From a checkpoint of a small image classifier.
Model: 32-pixel images, norm batchnorm, widths [96, 192, 384, 768].
Training: nadamw at rate 0.0029, 18200 steps, batches of 256, held-out accuracy 97%.
Rows from block 2 of a small image classifier, named by matrix and row number. Each number is 128 + 24 x the weight over its row's rms, rounded and kept within 0 to 255. All counts start at 0. Numbers have three digits each.
After each channel's rows are labels from the 100 images, of 14848, where the channel reaches its highest value: "colour at peak" is the nearest of a few named colours to the mean colour under the peak. Only what is clearly more common there than usual is listed. The data: single toy objects rendered from many sides on busy backdrops. In brackets: how many of the 100.
# conv: pointwise conv (model.blocks.2.conv.weight, 96x96x1x1), inputs 0-95

conv.93:113155181146117103117103127099139151126104122126112141111164132156110072130123113116138163113135169126125117128129105112116138194141163125124132119070105122120135165129126058154119119118102092137123097085215126137123106109125121108128108097143145138107115124122110107125147109126157144120
colour at peak: brown (53)

conv.16:137142124133122120138136156130089141056176145124123128160062112125127130132095136146147097102139106131104136123126148130072127147167127131142122141147098135139144127112142147117143137065091080137127127101146154137126118090114089110129117116112134119123056145111079090104123116107119108115
colour at peak: black (40)

conv.69:127132106162065120120126116118084122098188089097123129132133112098116139123110124182138128095144103112105116102154126134091139122133110139091160145109115169091115111140126165111079118093093092086115155093084127146129133108122121079147105123106116153113113125129116105123112115120106098145
colour at peak: black (36)

conv.36:098148092087116128162166122150103119135140121149139100115111118123139104134100123125118111098122142177133141128133131135108132132049124143148104128130140116134127071101144124132144171107123126133105076120151150105105089076140127134092130100114093075172120171100080125132131124105125115107
colour at peak: blue (48); purple (32)

conv.84:120112138131125136006056126119110122140122133120142139128139076124159126103089127133125126117099124134132137101108124131142117122105159143130111155144137134129145150120025145107106112143140147104147113125133146132152122110117123101138137151093123116152119150139132107114122140126124104125
colour at peak: blue (42)

conv.42:068118167062139113152133134095145136107130161125122113161143116097108123087151195117126157108183129126150143117176092169112128116150125154107121141136105151134122150125149131114153165110130139074107130116122173117149141127115110131137154132141117165103085151111150111130124116140115110114
colour at peak: black (70)

conv.60:123125095114139119133097118116144139129131132101144146130109112099129140110085106076123069087128131102072108103137110114140128098148160117117138118119086128152107104083128136111142121145151087106097122150050126142141134128097081109156135093124135143103144118137132080137144087133148098153
colour at peak: white (29)

conv.44:116138131149160088081118120131161130117121137107101128149135088151093127139112157099145124103159140131140157145091136102124067143149184135137078166130119121155156101135095135142145132133148133151149126104105123122134216112115116131125113141164115119090125110111149099112175125137134131097
colour at peak: brown (67); orange (29)

conv.53:080120149102142106130127114106120140139116118104133134133079123128099145151135198132165078168129154115124138131146080157147145127168119153110123126126177145118107169150124156114134131149113089090141093120132128070127109133124180126139160169133117129137106114112099154120162168103126128143
colour at peak: black (72)

conv.2:101118110069122124144156138099141122128110118111172108143135167121114112132164160121123168124159160118120114130090121173130106119105135194137121166138139136156111140146200099135162216134121108160132087128135155111105145117117140150121137141149146123124126149132130128113149123104110127114
colour at peak: red (66)

conv.83:115130127129128177093117168110126157112128144113073092120137081143166152165144139102159138105128146086151151135153132148116114149152166133129134106157111104117116146105106159107137102129133168133166150165162102139200173118105120104164139134113114133130139082106115118152141136151145133138
colour at peak: black (69)

conv.80:142145143112117138125134131135085118122140142133115078116109108143112133131127095123113101208106127133142131155111134110123123131122139137111110131108181098126139118187128120154135118120132115142122131156123129101116115119140187140051121145125076043122123122126124182138157132127137157139
colour at peak: brown (54)

conv.27:071125133148148105127109157120127131121138145117140129129108097116093114122107115109164156139138118132130107110114170137125136135147124129115132121071135032155134131136135104114146086127117129139119074135160128104107084125150142174113110079146105119082115131123141143133155071120144166145
colour at peak: brown (52)

conv.92:128142092096126093124130189128147132134114146111126081130137118103068088160125101131137111130127109136124116110116139179149133116128135120114113135113128138133130131137138078119141149147165077150157111109105140146103100179157130186118125096137077114141079145109132126083158112097121105114
colour at peak: brown (49)

conv.90:168126098159157133133132124140111141150093135118132105129141115104141177118161140129144066138131166095136136111073128129149148108129135153108149225133150152137143133141101109100143129150111170110120150141150163111088148110120144096136115124109139122112160156117125138096137103133152130080
colour at peak: orange (42)

conv.37:117106085128139150111129095117124146133143134127124118119131067130150115140078126116134070064120121110099150139156102132134114106116149139093130128134084162137115145075117134112137137131140122051124129139083121129123140119087091121177135146086121133144138126108144064127127136129126148136
colour at peak: green (36)

conv.40:079120131123143124083150131121125130127104131098148169167132131097119123128145162126125132134191173094119163117132117117132109113131123172119064148128135113092182124139136108127164138133128131129137102117134120083135127108159175086128145126083100106088095094118124138113139097137144085136
colour at peak: red (41); orange (31)

conv.46:068145144125113116143094131136132094136104134147117172134132134118124112093116141121158165132146106147130122095068107141146136113043124165149143158139121139129190129098103120136129166139133139113144102139124152113124120124113138137130192135157118150112108151199144126108123140126136110139
colour at peak: orange (58); yellow (38)

conv.10:156121106141096128127134139097084109124115111117127037126114130111115105233143134140114115098141147128096120114121126100121105150115119104161137131131129165130157109120110160117124090116122121144124120099118130126112130098159103109107086106093128149142146148135125115109104106107091095159
colour at peak: brown (59)

conv.45:145110210120120134130135111117114153109105121132128142133138102135138176141095155156171081120114123117132130110116126124113153123124159147135119116199126122122129138154125161112118085110187167146133071119123122098145178118119125119109163156103085092118114102142120126139116153108111105134
colour at peak: black (84)

conv.48:120118107134125120138100129177160110175129129105142111151148135114124128112122129094119126090144145121110124112137128139156126120141139152119136135124103122149148098107153095111145131159074106088145135148108129119115128131143094132234099099150134203098146157139124099121135085133151102135
colour at peak: red (57)

conv.54:126118084110144155148161142184118079135113094150131169145112122143164127065155126098077157126118139149138157151135091102141117144106175092165145128159141091131142092133132148138133135143096153158149111158084139090117135103135142122112127135126144106160169136119144145126108133136124122100
colour at peak: yellow (35)

conv.66:130134096088166126112131145156120129124110107123123183120132131134100103092148091119139145145152113139127129142145076145120123098116150159132143119158133086119120061125145125146136139112081125164120123129093115117157088114136138146078169121136223122140140137155127144122109114098133151126
colour at peak: white (28); red (26)

conv.73:110126122136137152167154136094095114148104142168164097136081094132153119126110103088093096124117152173144125120118116086131136123108182134162098120157122119118128119135152151108149103143106135087133173147148140130116145082105140094145142118095050102130112150139113108132116155135129137152
colour at peak: purple (55)

conv.14:138116124133071129127134146110132144142123142117112123126121120109138125118147119099119113145162125100111139128127127114144092111132123125122113156117114082101136125113131103115173134045135106137166087142125095145117134070143021124105112114143124122082139108113139140079099132108126132118
colour at peak: brown (54)

conv.38:130101140096114139078073126106128119133134131101174097131116090126142116159117127117123116114087150153116066124134115133119177101101128094151141084125125101180079132139116119104095094138122134139104142144133178094113102097130116120105116096105144129162120173115124139109098147117136101110
colour at peak: blue (39)

conv.28:110109150124140123118110156050134156157137145131077132155116105130115106151096176121185102131120135165117115131161140183149149127162160174122118129148133160166074189135118142123141152130123148112118133118151124095160131130123133140136135124115085133127127118086146133121129124140137130166
colour at peak: black (98)

conv.22:136121071186090118119121203098123146139147142106108119131156115122142148132156110141127196144120125148113127117135124156128126134127157118111139136104127094148128146122125090130120107147118151166118111147153117073088109138141143149124079084120155109110116132160149124126154092099154168154
colour at peak: brown (70)

conv.33:141091131126137102132133118120120145138113140103159108160134100110151128150107112118093126142124146212155097112105117131143230115119142135141085046135128126136104130136144140104134085141141135103109118123137158113136125095147125104122132133080128121116129099163129117108129145116133109136
colour at peak: purple (43); blue (29)

conv.25:133135098095121093134074132144141138113147176092116112150109117161108153099164151098152109137151125123099084162122113138126129087152148097157114121138116068172106110129123079141142112113168125122109081108095123151156107118132127119129176107148134123093122137110149138131154081131135147143
colour at peak: brown (66)

conv.76:127100120125127127128099113107140138115140116107134100126130137105124153142101131165172121079135129108100115114139113147119141122163118151099145141138110147100112126094140089100119136112088097089114127132090130097102131132125106126195090115114105205106131129120118086160074097131124074152
colour at peak: black (92)

conv.61:162097121147144153094109112142114150144136116129075148107125160125150140121140122129110122131069124115135112116207132118137142127126160064126161066136123150125104133116073156115140134133144120164120129130138124129133145094116141112134108149103135117127149037115130132120111128130131098101
colour at peak: white (54)

conv.3:125099128125128156156137131109130025126115140144153122129129109137136136112114123107148132123070137049143095120091133124137148123109159122152196044127129123148110126090141119111119105130122140129106114102132133128137114109135127117120139140080128118163125167127125127114127142118129107128
colour at peak: green (75)

conv.56:169110110166155122139087133137103138131133097097125122116156132124116175116168111125112134113126103133148104110068077097127124138087150079158101104162115173146135113114141136104160083120113122176098099136090086121126131129104127110121136119136142166108166131144141118121115094134121087116
colour at peak: yellow (36)

conv.9:133049128120099143133132122126105156138136132131124126126125129115121134143088109130136099092156102100144145115103124118138096122129151119113127169118101131105110131122126134119129102132147108108148159147100030144148162092128096114130124130114154101112121039131119111104095135104125092137
colour at peak: brown (64)

conv.72:099116121140148117103164152107116156132145118111129127125136072105123150098116146120137130129139115049154150105146149145128101133150164139126103140161143142111045146167121146104147097106127116127152103135155074123143161095137123110107096132084119072110118107112106122126148132116131123102
colour at peak: black (38)

conv.21:157146109118136164125078153114124143132124135102129145092184134149181125138161086139153138105125086121138061135102092131133140177094120126122111127165132121092108090106127119112131052129138142141117135140115091134156156131105126131128135133152140127145132110174162115144128139151098121156
colour at peak: pink (38)

conv.13:124137124144133105130125147126113143138142128145103125126131132113120109141120140108129124127208131107136159121089122129148041140112139119130133186113113115052135121130138116130142115151116111112185115123150080130140169086135122093095125153145144117082096066117117120126111135119122130124
colour at peak: orange (36)

conv.31:113101118174107128100106164105126144145209216113116137122132114135137201148100142137137143134114107108123098130127132131141132113128133143077125115107130161115092131128124136130115118151146114095151150129135101152110160070135138135132128130134135139113108097157150120074129138103124116152
colour at peak: brown (60)

conv.88:120105098127103121156132153117122104131101143138157101158129129124118122134146161172203122128173165146140129132129135193132162130139090196132119151139118155140138201141150116153123160136146121154143130126176151112148119086106125138131144121148121150129122146127118142124099131132150149173
colour at peak: black (59); green (25)

conv.43:124153138111122099131141143127155117212131094140119090127126096125103114134139119063116119112125138134125121138133126132211114123138145113154131122109128131197123121115112117140176122209117132122118132089117143142138128137193116131127120117125085096139116122115132118119144137118145103125
colour at peak: green (33)

conv.77:117096137126117133232109135118130060130124128181088145111115112084135134128101135123136151120130113111135104088092124136155121110120156144141214133143094125112149130097110140106099104134114140109125115136144093132144156086143125101146135140093125132128128124147131136113098135129131124118
colour at peak: yellow (50)

conv.30:133115107128135128068137126110127143128114158077132129126110129103114133099090097103136079091163148133158171130146125129144061124153193120099067144134117140119125141112114149119151109128101126102147166159154113158137178121125135119186114119110136117114138121147121098129124117133155114150
colour at peak: brown (55)